config = dict(
    train_examples=26041,
    encoder_norm_position='pre',
    encoder_activation='gelu',
    encoder_mlp_ratio=6,
    encoder_fused_qkv=False,
    encoder_inner_norm=False,
    loss='l1',
    decoder_upsampling='transposed_conv',
    learning_rate=0.0052,
    momentum=0.85,
    adamw_lr_other_params=0.0018,
    epochs=27.5,
    decay_fraction=0.4,
    weight_decay=0.0,
)
Rows from expert 9 of block 3 of the encoder, named by matrix and row number. Rows with one number belong to one neuron. Each number is 500 + 25 x the weight over its row's rms, rounded and kept within 0 to 999. All counts start at 0. Numbers have three digits each. After the name is the row's rms in percent of the matrix's.
# up: expert up (encoder.blocks.3.mlp.up, 16x160x320), inputs 270-319
# down: expert down (encoder.blocks.3.mlp.down, 16x320x160, transposed), outputs 270-319
up.39 074:510482509462484503525531546498516504469499495540529502558507479529451529489490516469523469490488464510555499485464496519511507531538496489512457494494
down.39 081:514483475463531514506542465548448494515492509530512488466496391510518543535495512490487510510465429510515467458432521488519499443461497484529502532520
up.40 220:501488521478483485466480493528537513504520491488461498533452562539517490477496495485501504462463527488501518494514488501554527547505500544492479518499
down.40 206:521514489472511526483515514446483507485455507464511520477529536525487499482505497505501501527489485459514510493501510488577488504490507461527520489483
up.41 148:534482488494532481493487523460502497467449529449516499494475485491531481476515471481489516499545511523505496475533474553497475509503482481464493465487
down.41 172:490485499483521512491528532493462502502463511538496544523497507464510491538523490515509484502498537541518483499473520531459516485558483478517559550468
up.42 070:514493540490488484502483513482478507548499490496519485510481481488490507489510492496523511477492472477497467476456485442546471519502538458489525498509
down.42 073:514480440504505455522492512493481515450514471516539495467505546508539509532467512470482515494568476495467453500510454563517533520475512530502444505510
up.43 106:503498540473514504541505517477528491518527512462451529506500442510545478520511509489516523515465488469476515464498453490468510500524515479472509529500
down.43 096:453484507538519487471501489525560485509497479468490553486462564513471499504456499525517486484492514534509512520504526464500496530489506523529535497526
up.44 077:489529506499519449520545477498496441496492511503519508515531502508541513483482432461492510537503473496503479462504491497504519478535499472521461521475
down.44 082:503534507501470480470490507544537504519564533502455529494486529505452526529473472481524553518504508504537494500484508492486483481480479507503499477507
up.45 140:502495496495493507503493411482503482465513508516496497509519456517490501475528524472491530529534506493528491474516471508514482463425527470512466531511
down.45 137:481499480471518514490481482465433509507520495484483454520540503495523501504530503497501503517504566503492493505493441524458487484522516488499535555509
up.46 066:472500519500482511549492470485518456473510497496491530533491490506499511514550511536520522482484496490500501437495473485495516514536520505461538497552
down.46 077:503512503506465528508501487482503450497496493475543540477525520522492499492463517461533499474492510527479494489544521502556534512509534511512516518535
up.47 107:495498481517503499526529497492514483481511500450482488486524511500479500472531509481533541518537556484473520517507488519496508498514471474542514460482
down.47 095:539492524525516522482485510526536520524543526560472524485533490492554471481525485474493477505516521514493474488512492532487491492532515532548523558481
up.48 065:501511505486495464489476537462507512493499466463479508487502503522490463481497482500527521465508496504505510471491470514515526458484478500489521508448
down.48 063:499506512536502490479505523485553533511509470503511527479487534496465513477504543491492463466526465483508511524511479478490490490534472506498492485480
up.49 062:481493488520516523508505520488494495522489453498503489517520463505448466463511503467510540519506535515482541515481458499444507447505498475489474499495
down.49 061:476484481506505521476497485493385503515505507523513520465525513500472481548537460499495519525531513504507513494501499563500530483515513519468550487527
up.50 060:479484474541505518486507491510512484542504474521522492477494505470466504503497545500488478479496505488527497534514515515495485499473506531504448502499
down.50 063:521544496450526472529489518565493473510536471519512541520459512512505485474512491481495522486491447512493500560511444507530501488519476489524462510460
up.51 073:496484466485497482500538508516478509541481489528525522454490508480489546478483492482487458478492504464520475537502518480497492547502450478519466513486
down.51 069:515508531511502509453463521561541509494484479547511493433489506472438557495518528502526510497470490472491446552515501491462484517522522527475483499476
up.52 139:508504507541537514477463493501505498515500498501500477499536516525511455484507512482511481507485485448481534515527498490545475527516517500524450486511
down.52 156:515543504467534552472465547523563503515533486552523514494483521432457476454490511484508506486488518489541486534516532507468491522515501519506511529491
up.53 194:486459481481527522509489466454527495486485493503500495477490496528482493511507517473489512495539474477489501497497467464534489488431512434523487516502
down.53 207:464494501514508531479485466542456484519511490470469486559482504526509536511520500499469511483476554463515521484475469473450473496487480511496494504488
up.54 101:466489516501444517537530463488446487509490483475498498462532502503545524471486520495516439496541471515479526503481457459524524478527531469529496522495
down.54 094:511468535448545501500464571498567498525542488509520522479493492484467486470465520490512536468479506540505454483496503577515495533487470464515571521505
up.55 092:472516544480497470526504517487540465511515465500485524560457524499452504463471520536476445497441527534522478518537477497487531493519499491480469526495
down.55 090:492489519515441520488502485478571512489495511502500502528519537491541498484499471499495468499499536506495479458467503490517494530537489518528525545511
up.56 076:483459542492439489482538522457502510474459495497498513494462508546508501483512500526483497497464506539523492512463470522524505527532504494485532489511
down.56 069:516528518515479503495503519508448508494493479488515445539510460516486523529516515511478504505491486521518480494477528536464503488498530514556502477500
up.57 061:505521495512540535558524465467510490521516505461479509482530503537467461479477444499534505473520533483505475483510500480460487472502507509516467515481
down.57 062:493508488509507526535499462449493506477499521501487513542473517488505488539498470524481517479492478490531499531504465548517487513534503512511503500507
up.58 051:489522458503472498512498508505517441528519504484531473524519488501473579457479482513563476516496504493544543503522514528520555505498480529545512505521
down.58 051:534511475468466481541489495524512500494474528526521517498523527520529484451517528475505485503469546516448493497518548466485488501514485503514480454534
up.59 198:487472510521454483465495450539517483498497494555491477469486490456493496478520502505547521462497529469518477512494528524468506444513485494501494519493
down.59 191:476508495496535558496496445465465520487484522472505494494509466518435516481516487488500504518494484475522503484468535462496505451510528497497488481530
up.60 071:525486522496507530547495493515497522513484481511483549464494502507450547491484509506499470495528533452487479472505506485477492529550541518447515537450
down.60 069:488544495494510513496451509477477528522483539501518495499515520522533536466510506498481485534529472517511466489504465491515538542521478524490481467494
up.61 062:509469488466512491510541516524455531527501481481540489490506502473512515500448475466486528478507529467446466486488507468483476541525493506491544523543
down.61 063:499417480526453518519476453542470518559499504500462553524501518530500509494508488522477521524456518503516496488533500530511484521518479521461473475521
up.62 099:533509514507484494471460539480542523492478519485510529509508523496483494535495485497530530484441520517547494520522532534517525498509507470515493471453
down.62 103:489541531542496513495515513498509512474523513524498449519505511479527503530498498524467497500521518574512515503483493525476503510520492483458508435518
up.63 062:484478537473488536497475536490513514473519528482514503457506501500497492522471494514531507519464498483542501526509550496558480475491501519499525504490
down.63 068:491529512492467541471430453510508457489518514524491460467493533529533488514494491477506510490520459488533514461529490549542528454503543526466485478492
up.64 124:513512523532468468485481505604477543561523504494459488522508486488482530551494458567534474493503491528514481524484538451487509482487503503524506477458
down.64 113:481503533511489512509507510488511472480463489506468491484495468526534513478509495482498481470511464519473499485524502499516509510503520513521528526518
up.65 062:475478489541509521514489511544485486468493504523495534482465474480469452530500494479449513491467521485443484506545475510470513504515467476466508501533
down.65 067:520484482511519488520510491540455496478466467519490559485493513469519486509463529512483480480513463547491535502496436551500523497492494540481489463506
up.66 067:484517505482508541492498513496523536499482464524474475516468494452482497467453470508494487473520495510541518491544497510466496525490478490509458457531
down.66 068:522477490496496466538516497521506505503496483510502467496508533501535514466470453489553469488522556506521478473517544467500485481517507539478517517543
up.67 055:511492499518480522558476471510517502456516527522475504499499530508447491498509451442491459505527505444529539502536484498510527498516502533505505546497
down.67 058:485511475542543517505453465494455490492504477423515498470453480499475495508478544522488518470466466451456484484495502491493533484501492498515460474511
up.68 077:488494485516519509509488505518519506478489459483508464502526484511456497503524495478539515474457542504532469484489522540525495554460496489509538448476
down.68 092:465504480518468501520448499497451512506537526576508476512520491526522499557500502509491525503499522524509514552521515531510524533506489523499452485515
up.69 065:530521553516499514515504494493508523519482507498567535495517505535441500477466459519510459500474499475508499556479535477484493494529519493498479515475
down.69 075:512466535491437491556472489509503436504509484512488520480496510497501521476491506514493467517496504505502466480474543528500467486534475477487467463481
up.70 062:489513469492513541471500500491503518497491449492475501510481479508530499490491477492512522510481529501535483528567536514511528495545524468517490495470
down.70 075:525496498521502482461448533483564490474510485460539513505524515477481545546467495517520512495466466486497512506488483474529494495487463516485502488523
up.71 075:513488448468487532537485505496476513482523487455474460525482500444486489535485505459542523510513522487490524467505537472504508494539555474498505528523
down.71 085:509492537552454517458491511527506532493532506522504500562526483496443471542471503506517496508507500518511495522530532485475487517488470525541520453487
up.72 059:491504452467491528530514522514485490496507499467485483506467445513452534485483477490461529490506511474454510534530463479464501506499546473524509490536
down.72 064:498478528507481453496520482548477535495525513510467486501487459478480491485522507509487489515533466544493507504531480495491491459474511464507499497458
up.73 059:477553497479466513518537523448554496511508531494531491481497483526450511525450516519533437471473509504496489525521510546502474434509510486503509534474
down.73 068:483555537506454488487435489527514456496486532503533550498494480517520490461487534530484481509500470480473463545501538481507503447509499517491441489475
up.74 076:494540473499499547519492518501536507533503511521545512523520518459489504485493472480495480531511532455499538473498457496512527522570487479462490496516
down.74 078:486496512479498477511510493488466515468478495453522497515495515485492498524489484503448431510455476496472457527527503546495513491445492476513524522497
up.75 080:488477467492532507523516479492510467514498488477482508525492499522499543512542548504461495513496472490490489495470506455480522490472523472578470522502
down.75 082:517533540507499499458439502512503510500524494504478493534521503507528462500473530503467516508523506482479505503484474457526462498484521525494461525473
up.76 078:489491474497482554529532507532523518507497517572519523508500441535506520488484534472473518489493548509535458509476476482498553491570482437493487481494
down.76 074:476498506505522497459492502529502503502496508529522517506516490491491496544516480539510516448487514495516527508512511521523465508505502473523498490486
up.77 084:527513492468548535461542528490488479516546476475511503529487509524491569470501505499510516521457534468474546506561475470510483525519455525480508492521
down.77 085:531489461477495476538519426495430491501514517493534482471503486514501503489548478485488486544519471454492526524461501508484483492507515514519460490537
up.78 064:496532494477514522511520517499485505500465503503543484592504487514500526477484500477476520515475542494520500462491514489491496508524515503514464531487
down.78 070:471514503519480481533490504497477466521492496485518522509531484514457510499512496550539539546510518523461555513507497500492471467530477514495520453508
up.79 129:486523498483487493544516520467476524544560516498467560510497492510500532529507494542500541506491549476493520507496480497494513486522503485489498519501
down.79 127:494496476494533483487451508510454501506484484514535535508553451506484533525539517470484522531520480529502529502493482511542524508498517513511447488491
up.80 064:497509503482483525520551518513510501481481477523530524514511474490522492474499488498512493519531516502525495462505512506513513495541539472482528509469
down.80 069:451465519490493508516477532466453534525481494493561494486518521527517510530502513489486491525537516532522511471527486470511463503500502490489506479463
up.81 070:461476520455509487554496524436537511513470500431498529503521483499506504469507486451466482480495532497528522506535498474511477485521485491474492488523
down.81 073:536519491483527488541454460537470477523529468514509460475524469499529503516464483489516545506500482479470522503525525491495475490464494475529475509498
up.82 106:510465508484532493523444553467507490509532525435532528478475453513500474500492495512494489458529494445471549464551495505457476478494518499504511545490
down.82 096:488459456479518533512505489511496477492481485491499455441474462518503499526499518490490482490465495532526518472480543489511488510477466482492491457495
up.83 106:463502454476507548484478484542508512487490525501503488506515502532549486470468485496502503476488512487487523548490459480522533523570479485516454507503
down.83 104:541545530483493507498500544544518454504535512502494493509464507498528469501528481509527473493478455531524448496490520488506554516497498513498520526484
up.84 248:519507506519462483497489481516465481535508494530470482478523521485562495519518494537505492472546499507442512534513493517510484501481496526503512488492
down.84 247:497514502489537504512505524480517538518516494468494516551495510523473493487485502480521492511472535470526522513503499515505512500513534487498500497490
up.85 102:490508459500522462544530521467498479503504465519542533504492474474493500459508501489515495460523523486507505537470469461489514491504433473457518512496
down.85 096:506541447481491510498510465488500523473496475504551484466539458465519522482527484480544520544555547509513489516515473497444504464533492494533525549492
up.86 072:483500491547518484462490529482540505472512505484539489537483530515497488516480515496533504500481538496520510558538545500521529548505516533500479479496
down.86 089:490460484464516503596499520520549498516520481471493485503481459528548509531489529507445473499461488526458504493518492490489529500490521510517534558476
up.87 073:544503479503550524550481487543499490530502492522495487519469470499478490518494475500515498477528477470498525507505512559533517515478505447473504513489
down.87 073:474489508545494444485486493486525519486500510497496468499516528551537517506500482544466533510482467544543467505500527480521526499463471488489499512500
up.88 076:488502511499468490520489502503551488504505502480479532497481494511488499487483514512496461470487522502520476469517488451518517520523487514524504473492
down.88 072:473514535490490510561516537519495499456497471518512511522511530517511494510490508530525480529480521547505501498521474469504526495510498534494470526490
up.89 141:506494494514486494535496536467531522504477485503483519508487420476498490501473507485484481509473483470504473482500543495460492507567535468507540498496
down.89 122:504505484463491506495516476462503474506501455510488509515495484471534540497502521495471503465528477503518507514492517451493504469502498508479527494512
up.90 065:495555481531500511572462502473503479504538535471543516518499514469470503497505490512529487546470539476504514478478486515532492484532470474498480548462
down.90 072:475464522514464492517515537512476534507486458515511519526554499507504481491504482513520505488500503489517487530448541451448512514516502540494508513522
up.91 072:496468508512506533527504517469467482489490496485509529538515469506478483450500529508498434498491496505489487497520473519493512470559477497483500533530
down.91 079:487558490471506499525473522515529479514535506528543464580537527462519520482507472492479481511472515514499498490513522515481527528476519515535461489476
up.92 073:492532487505457508511484506472496495490479500513496489533478497444487467508508460466504427518474510448505516482512526501529512463511506454543484487507
down.92 074:498485534514496478447492464507474517527537491501473497502500458487523499517474497525504505513440467556458445524520486489512509525451447542541522514501
up.93 069:485496503487526507581477513524487513485492494518468538458507474496476500517450529510483503486494482476529472486494555557487513502490475487463528514524
down.93 074:502505491512509481478480518553473476501493509552501508471481480504509505505496508554549527518487469515549490475471518475452527488530489549469472472498
up.94 094:513513482477505531509506534448493506529524482490485492515507488501540467482489493432494477502535535465552512522530484490503464541499498510458471500509
down.94 102:503495498501453488540518448506473479480496502513532512477493512500493551487548480526460506512505500509469525462474504517495506470477558490483526496504
up.95 219:489483525493452495512512504560499511521534486480473484492531510542467500513469493521528494501446481549487465512480517502563508494466505444514544524500
down.95 207:501474484494513523543520452476454522533501511505487453521504478516519507471456492464510494498508489504514513497501467498519478508485519484526504520500
up.96 161:475495474502489529600530500509510481471519479448456511477468487538532496481475514515516501489523524520490531490506491508511487547532474502462517486518
down.96 166:497502543513504499464531501502481512472519533435529487514492488448524511500472502502486488491521459503510491509477481528472506517461494505520475486511
up.97 144:469471496457460504534520498487467497516495490502528510512488447506501506495520499533458508489439471513521505510502524499490516482494495566516408502531
down.97 140:506545500520498470498544475512465487469507528517505486505480516506516544485516465526503488528554519451506520487509490491486479491480529503454484498538
up.98 062:484514493494546480512497492540520533503462454463512483526520477508507476541496460526485480506482540474498467491515540487529512476503504503494447506508
down.98 066:508516493494469504465503543467505520487508499515497465519558527472543508507536497534540509533513499523527528468505469487526502474484497505502525492490
up.99 094:495501471502500468481493496499480507504490510435505529513506466482504525458504547459518502498474526512549490498509490513515477488498513457501474487529
down.99 108:478504486537514512504507501483470532536475497488490506495533505527512488524523534494487504507507485542489534490518527530522472518504532465517548469497
up.100 060:506498542473490511542492519514496507509498479488467514487544490491508509494491524519495488505510497497493524483485475482490453506509508445474476505502
down.100 070:552513511521487483476499466552576491490480519532515558501477547466509535534495522496508491532519524513497491517511489482464510513520523546511490478516
up.101 172:476532508476500496593506504512534464490488472477502543499533546515463459522519475508506545504483553491498536470511470453541492515494471522468499489477
down.101 140:471502515496452506549543466504557509471512482445483505535500516567510529492471517483497463494510521487505509505497496434531547526470528478494538517498
up.102 061:519493493514493495505556469506478532483543481480522455513518516526421492479489491541468504487523484502470538487492482502487505506478487502490515548505
down.102 060:492481496495481464548492527508492476493484503499506476516532556495508478493496446539479491541538475492479528530500475526529444500514458495423495511469
up.103 066:466469513463513521548484517495480505526478474493500513509520467487514464499466484486511491502543504484486499530487497455502512489450502479491461490504
down.103 077:487491525489505507525492504542485459524500502496493515512494505493524507523507551495505546480510480533495501513532499526521522489461512499481458474490
up.104 064:493525468528486496507472545527538506506525493507518531502471499483489443530439519507523492462465565474542439509485453487501491526517521456475445503492
down.104 073:496484544514514481473496556524506556537488513508476463506502509495501491481526531479571503497535545558495510512469529478506499492510476496533539502480
up.105 072:503512525533455519522481491507528508498481484443492499486523524493484486466471492486507476506486557490516520480522521501492515520532496491465519502491
down.105 079:508476471502524481512511530477434488512505516504498517472492553521477460517501534503512480506489500544490445483499489469481526534497480518514529513473
up.106 145:499508529479557497491537544463509483528452492506486563517501521472503494516530531529507521508481562502495523486525485440507502440565477501474513521478
down.106 126:510490496541483497513519511541493467477509488480472509471474491512533493482508528515507487508531526451520490498501478478545504532502518452480520489482
up.107 056:523487469504497587509483493504513523495507498507465532480514462531529484517501430496494459523485498511517483535516516469505524493485522495520496542472
down.107 067:517462492470471483492474491449530530469509456508544506492541485471461498526548488495518493508489497507447494510493490521501504495511504520491489498510
up.108 059:501478473485524514539534503511520507473486456496449494517504500509490502459488512502488443484455538473540520484503535529543455515531451512496499499470
down.108 064:508495492524474474487448463515477501504476472495527490540490498522479529478501521519518556514496480487536475568475506456467533494435510487493504466470
up.109 142:482485473494509504478487470444524483533526499526472488502493503512529494501492509455527502508480533510497477489485479545527486500474525436512491502499
down.109 151:506541511500488476483499510487478511474500520499529463521468485564454506516481504502514501501492444508524535505492492525558526582480550522500488448513
up.110 084:472485476486544506523531514495505489506477503492496493483490524476487496489466503543455461490486482462480510521505500533442496546505517522501488498574
down.110 080:491506494488499535473539500506468492483520524505528535473504441494475519473478520491493520498485497496503518483460466489523498540465507514511508533532
up.111 175:511528470495482521526515499535480523503501515540471545457501457530492524521499522496511525516468533489524506508497524479501483530542474554437535501498
down.111 153:472448496502503529505496482466515487459484466484534513527486566503520500487446472465511475473559498540496516487491479494481529486512533481481496501518
up.112 073:518519479520498503498477566486537558475503492494523513501492535474494426553492530508506510468486557494459528497550463532498514502517481500520487481480
down.112 086:524519510483496504505494562493458499513486528530487491467485525466531477504500485512496466510494493506510475508477531511442510493488478507522487504509
up.113 072:494505469524518509563486526516510567539538525473499506492537473477527511528446528494516467502515472480473529488488486504509511506511483519488430509469
down.113 069:509494539485502500543463448501479492473496486502528506483491464478541480520499489518505477499544453504486445544480507474488498507515477505492460499475
up.114 084:499484472490547480529482426476507487540524550474488534439512511525520502530530514526513482513497440451528483533482504512555482506475500518495454513503
down.114 085:482513490495504518529498535490542491503520547495512529481514537478519536496492517529469491509483542522512492481544490481510514536498505519528528527497
up.115 067:503488492480551533561467506510453466527517533472477469468524526493483501493499460464508481492516481452512501495456520517498506523480532519534512518486
down.115 070:492512501544500499511501529486490479490445522500567493495514486460546488516492483510459484494576469478501453498441501515522536487514461495499438476508
up.116 220:480492530496508511492519557483515518498505483456507489536447504514502501457472497528526484462442544498476508482490533522462504489535472507513530546513
down.116 187:489488532515510519533458515539522486503542482456490480517463457559471517498505524480475518499503480486536510508495499493524510527475505496492476460499
up.117 093:472526483447501538551525483502475473475490533520496546477505469501480501500487534499483527518495473467514527546500497498515484502499522483481478501514
down.117 099:468562531481466508504516490535559476505510486517475487528500492489516501517510496508501498465507538501515494481495517493505438510511492496450515485516
up.118 079:482495476490544538546520428450479515505511486457509488504491497511529538474497510487509535506467477506500497488475480522506500484540495493477486480522
down.118 080:531488510470513486546529543505490515504497521518495509486482555504492519459526523501500537502516461484465529462503488507529518517468532518502544518502
up.119 074:505523499482484502518522490500492483468499497541482509506511497560485495465517515486521511505511530487514527490476479512534507474499480520471527505468
down.119 077:467495497497498521445479506516527511517450484498507475505513496476506482505496515478493524463475484538554471465502517538502491516472488500502530534522
up.120 076:495486467519535497533542489450496526501487520500482515527533496508525487484455496471505427491518508475494519483479498531457471461507539513487531520530
down.120 066:519490499520464501477510539459573463495520464495477488467506539506495511496485548522512519510512497493451511499488491481539497465473492487489447501533
up.121 050:494526505453479569522509535496531476490508486527506495488511495481498495493505476472495443514427525485535464432529500522480481523520515494516509483500
down.121 053:478504494544474538483482486475536497503497478477490517468450523490508490486489532511512530515480523510540490476517537492511496474529517492528504528511
up.122 076:491530531469506517539527510490514532508539512481480473516517512463505519461484487467513526538520548497516485496563517488548490481506537462509502526492
down.122 078:466496470531489529472476441496459526507458515471500538512529465492555495522533477509490471515505473474467454509486500519540494499522504479478537497515
up.123 067:472478495480487481560485464507503526513526500505517498473515494509509493499509528448522524483491519490530495509480485514531444508523460506490456520507
down.123 075:472503502504478466503525457514449450469501522508497492465440488505496494515501533491509512507487462472488526505477527530497511500504484508535546520508
up.124 090:502496462471501499550490500466491555485506486488480523508526494521444501526507498503483540504483506458480538491486433522528508480506548467452506547508
down.124 090:464526489518471481546489520472528490480512482496505457497515510516506509488549527520504491510561560489514535487496486493490490524504462493512484466477
up.125 128:508511566490524471501466549453535483531486511461483510496492535504454492481485506503517498507536492521480508485512524506503553470532534457486485459488
down.125 134:522508469501474515480498515488504515491466512510491522480514506509526506525498490491493470484551527501507514540511519518544496509508503508511576486477
up.126 069:461523517511505557505500510519485507527504507513523501559509511504462533488471518526478489490512521497465506486524495480500536519527461485496481452516
down.126 072:529502528470528502503491527505507505519506473504502488497526532508506559482476482450475505524516490526523475519508478490492549500560506449495488529520
up.127 101:470517501503471503561504404544448500521543493489498490505518466512560552522510495484490511502507478451516490510491496466514503493472470477528525524542
down.127 100:517519517466506490508479539451509481501492506452512464504528495527419484462465499482539516521496531558468507473496480534484508503527475503507489476475
up.128 059:499477502538508559516513518456524515550467514493485513505502497476463484490517508513514496552475458511533481499506554491475525499507503498493493512462
down.128 062:509482467508526508499499525486503493560493472481464529489476470492518490537469511487550547524475525527518520494560491523448470510481451483511481476464
up.129 074:497476522465523489499475449553515476515472537485517499459508501483431535513466521520481480503463502472485498517528487515501475505510489516473537463486
down.129 076:489475520485478492498545507499472509426499530512509488437473468453544479476490491510454523533520426517472503478532526489490523488522506536502520491530
up.130 078:513529473498505544529553520469460491510514452494513531504480512538509489434482493469467504505519500506549543502453506534517510499496522460528452489530
down.130 087:512470538517521531483520478517451500491512498473498487516499472461554510504502479519469515506493544546435522488535499543459445534533445536510531523533
up.131 098:510462516477539490487464506493549490522500504493506558513478489496444509482491523495508597557488529458539518533500510468550526515493499518488492492482
down.131 092:476509475486470535527491461499497493475490454494497487438526511493522496479502456507466489523508464502492513446497524499486496529483501493513489539507
up.132 063:512503501484498520535491479455532514507512510487480462496499501505456477512494540516483494521503496512503515500544522478524472505560488446496519520502
down.132 069:508510540509469488464498475499491484473490528493490495499470475488479498527475503452479550509519479497494509511570523536510496511481499542468540544514
up.133 066:457474513486475535532502460445574473520534496487509498514493527460467553507538524479502471494475541537492526454516501480495469510503486486444463517498
down.133 071:530511497500487505468527491474500539491486521504474523502511480481510492527516507538503527513489480485486496496497499499474511496550471559517553541489
up.134 173:503506518504467490444502509495592523490520522476503536552486513502428503494506483481538509475494575475530501502513526460477474540477466498515543488479
down.134 160:482480501505534497521515498513470502488470553516525507488479537537516482491478504515473476520514418510492508478480445499548520513472506503507467508521
up.135 060:479501478500498494517496546548490479492495498499489466514480509509495451480515513517502474515488515435494496506550523520499489514537484510477493524436
down.135 067:508481505523489549506462483524503515486527489526526490532493489510487498530529522524522442485441498526491457497438509515478534493516505485528500459521
up.136 169:491470528498502466478448532498573478473540514481512511509495512452489512504502481495524521503467535484483492476484537486449502488507526547482433488485
down.136 165:518529519473519546508462493493516499499490465545487543502510458516455494507511522507507507468511504507466554497515520460503520439518490509509542499504
up.137 072:474534515537517503519492523483488538509449495499501531502481505471548482441490527536502492507498541497481504498494505520475523535533483480517505490502
down.137 064:447496492508507503505491464473440515534493510507544532491479513513486522515520478503470445518522510494449516506510507463483518472519546513539472500512
up.138 072:482506471509511546507516501519501491498506486476437529535478481508467518488493501471507545480489506524511476527499497510473514454556489485498531504514
down.138 067:495472532518473489441461491535569506481476502564474469519505513492478511520507511505477563505485553502474502511522470523488502498496473460529527499484
up.139 087:516495478528504492497475488478577511516543489506474485555471503513530528509486481494522544506478536504523494480503484532523518567510517479499469445510
down.139 084:461476512527482493550492496516483502482501519481539552486492526469488486503498474480513460488497494499468489512522439547516519486484477481514481518517
up.140 070:539521518480528492485463505521532476466496515475540519491497495489485496529495483505467473482521459504472495467475520482523489540545508483489517521493
down.140 081:453496476512511550513529449486474464487499516522494476491503512494538513499492513502483517509517521488492524521510494456519497521515521510487498536504
up.141 085:537507529498475512453504467488504453526495494461474480554484485498540497459450504509493512519500472523549493476495514475512521540550506519526500518492
down.141 084:473492487483530520520474548494498534474534502498521479510505531497505499504523483525514467490456506546458502506504510516533499536484497510513502471466
up.142 220:484527496500472511512508520533511516477515467451524497504496521549454477485484514491500503486442486550514485511491500503567495574488494484489523480506
down.142 163:500477479476505488517543533483466505491482471469536495513495470463570502488508509476477504491536506527461483477490441512508510502473501494539514551506
up.143 067:497514558499488496489512527503477477519465493502474499500545485490471445508529488512507523541464487523456485459494504525515527477494525464455486507540
down.143 070:585497516491545521470509450471508466482518509509490503441494477474516497483521504492473518512495500475493503498532476517493472519471468502478544497492
up.144 087:482491491506479517553463502491474465537507489481504503506493482510545527534458448516502463504512491481505513468508529505519523508492505491510480499472
down.144 088:488519468530518539534526441540510455489513469515469463518497520521557511490501500519467488475498488525490514481483480458470496487531480481491514520527
up.145 062:499524521501477490543484471493475544517516463454502457506549549513517496512482483472501523499469520481501506513526497549505480449510500460485459470572
down.145 070:519530493487518493467549498490452503489501477540527484490506530473525525523528460538455505512520500547456505501482492518505515525563488532477515492513
up.146 075:504526524475501515486434478497486513516509486505522512543517525466503495489471483437485529501516502466470553534506489465463536504512516519465464518489
down.146 095:491497495481485522509492512489535508502494500499458510500506499516579489509492483522464472499501520472502490526487457531461505501531472478535497548485
up.147 077:474494521493485532502515508501503518469521538537519500521507530540476502513495523477495413496478538562485504524491502508482542498497470523527503485479
down.147 067:507453520504506487463495493494520564506464529464510550476482543511462504473459497464499521508528512500520509488511493470509520483504496481506476535487
up.148 075:504475488474518482526533493480516523467483515491494489514488506523453522509447506482502475505457538497485500493497527521495504524516527519477556509508
down.148 078:529518489508503531412518466519530510507481565500511507506497505486471510489491500480509502460533459523486489499523474492494484495467464554481543479515
up.149 143:498505505504513488530543521480525473497487497496539533498485571494465470475470514488504505528523471533525532492526472467537520520486479483478493508509
down.149 158:504513485477425476530503503501494511502429471499518522491497471508479478498515487514519499459481535515494528513474523473505531524549499545484542511497
up.150 147:476525479509525547490530495492516511467493489506480530508483552517524536496503503465479472540544501482510478484480468462505546503515526478483482543486
down.150 135:510556524489469532475523469501485508541512526523454473502500449483527485500525488528487510504460479503505523527501533471522448518521489516517512497515
up.151 067:498476516548529548526512524505486523528497509469527514496518492450466493469470483526499533459479508434497515500506486501493540503478478507517506496487
down.151 078:517500509520493502509512493544515465504509496502432468535512482484581439485501493487506500511512497542496466497490483527453458491531498477491552529521
up.152 081:482475487514516511529516538471457549509512476478475480475485509546475461501472522481488524473461519567520495535533497531503516478518538479499496474491
down.152 075:526499476463485469454454520484509498484505522567547462540496553525492499557507477498482494500526523554539463478501475531535442502503497479511518502483
up.153 220:513489487498514463510543529472527524507513520530533498505468532460508467472483480502540478468539541534469523534490454507480476499492494481491484499483
down.153 225:523514468507510508474485543476475535504458481514551496450531512475474491515491503486508492478552522512488518499506530501479529502557517501485546461489
up.154 060:497528517496524530534496488451531502526506523466473507469523474527443491492494515513482504529513528508493486518523479504505481525478479474531501484525
down.154 064:486513533482505523515504504496458520502498527494537484447517566489480475547519493487516503542552486449475537500466460507505518467475507476499481496533
up.155 088:459488532496462521509538473485552502481460521489482510537520519533466533462478513457519472503535501523516457539483516455498475480495488471530515501547
down.155 086:467503509544481482503503520560481505495515507487511499514488518498502496490506481514505463486579545512522510489509518507491505474508488535484474502525
up.156 136:483537519497478474524491513480502510504491537517559492461524504479521485475457492506518505532510520522537518493482501512523504517530503487509442502497
down.156 131:461540495487522491471513481485543511461523500493548478540440523511485510476484501502514499485478522528532468519507477544500501506472499487483505507515
up.157 077:507503478506477503533482487493479522555485543515511501489531461512492527481487533494489491488525509483544521527544532480475476545548512527534509489533
down.157 080:508471533529489483450499531538516515485484452504483527473511478461496493471486540543524542514444514502520479488486512473508493499532479513515487525520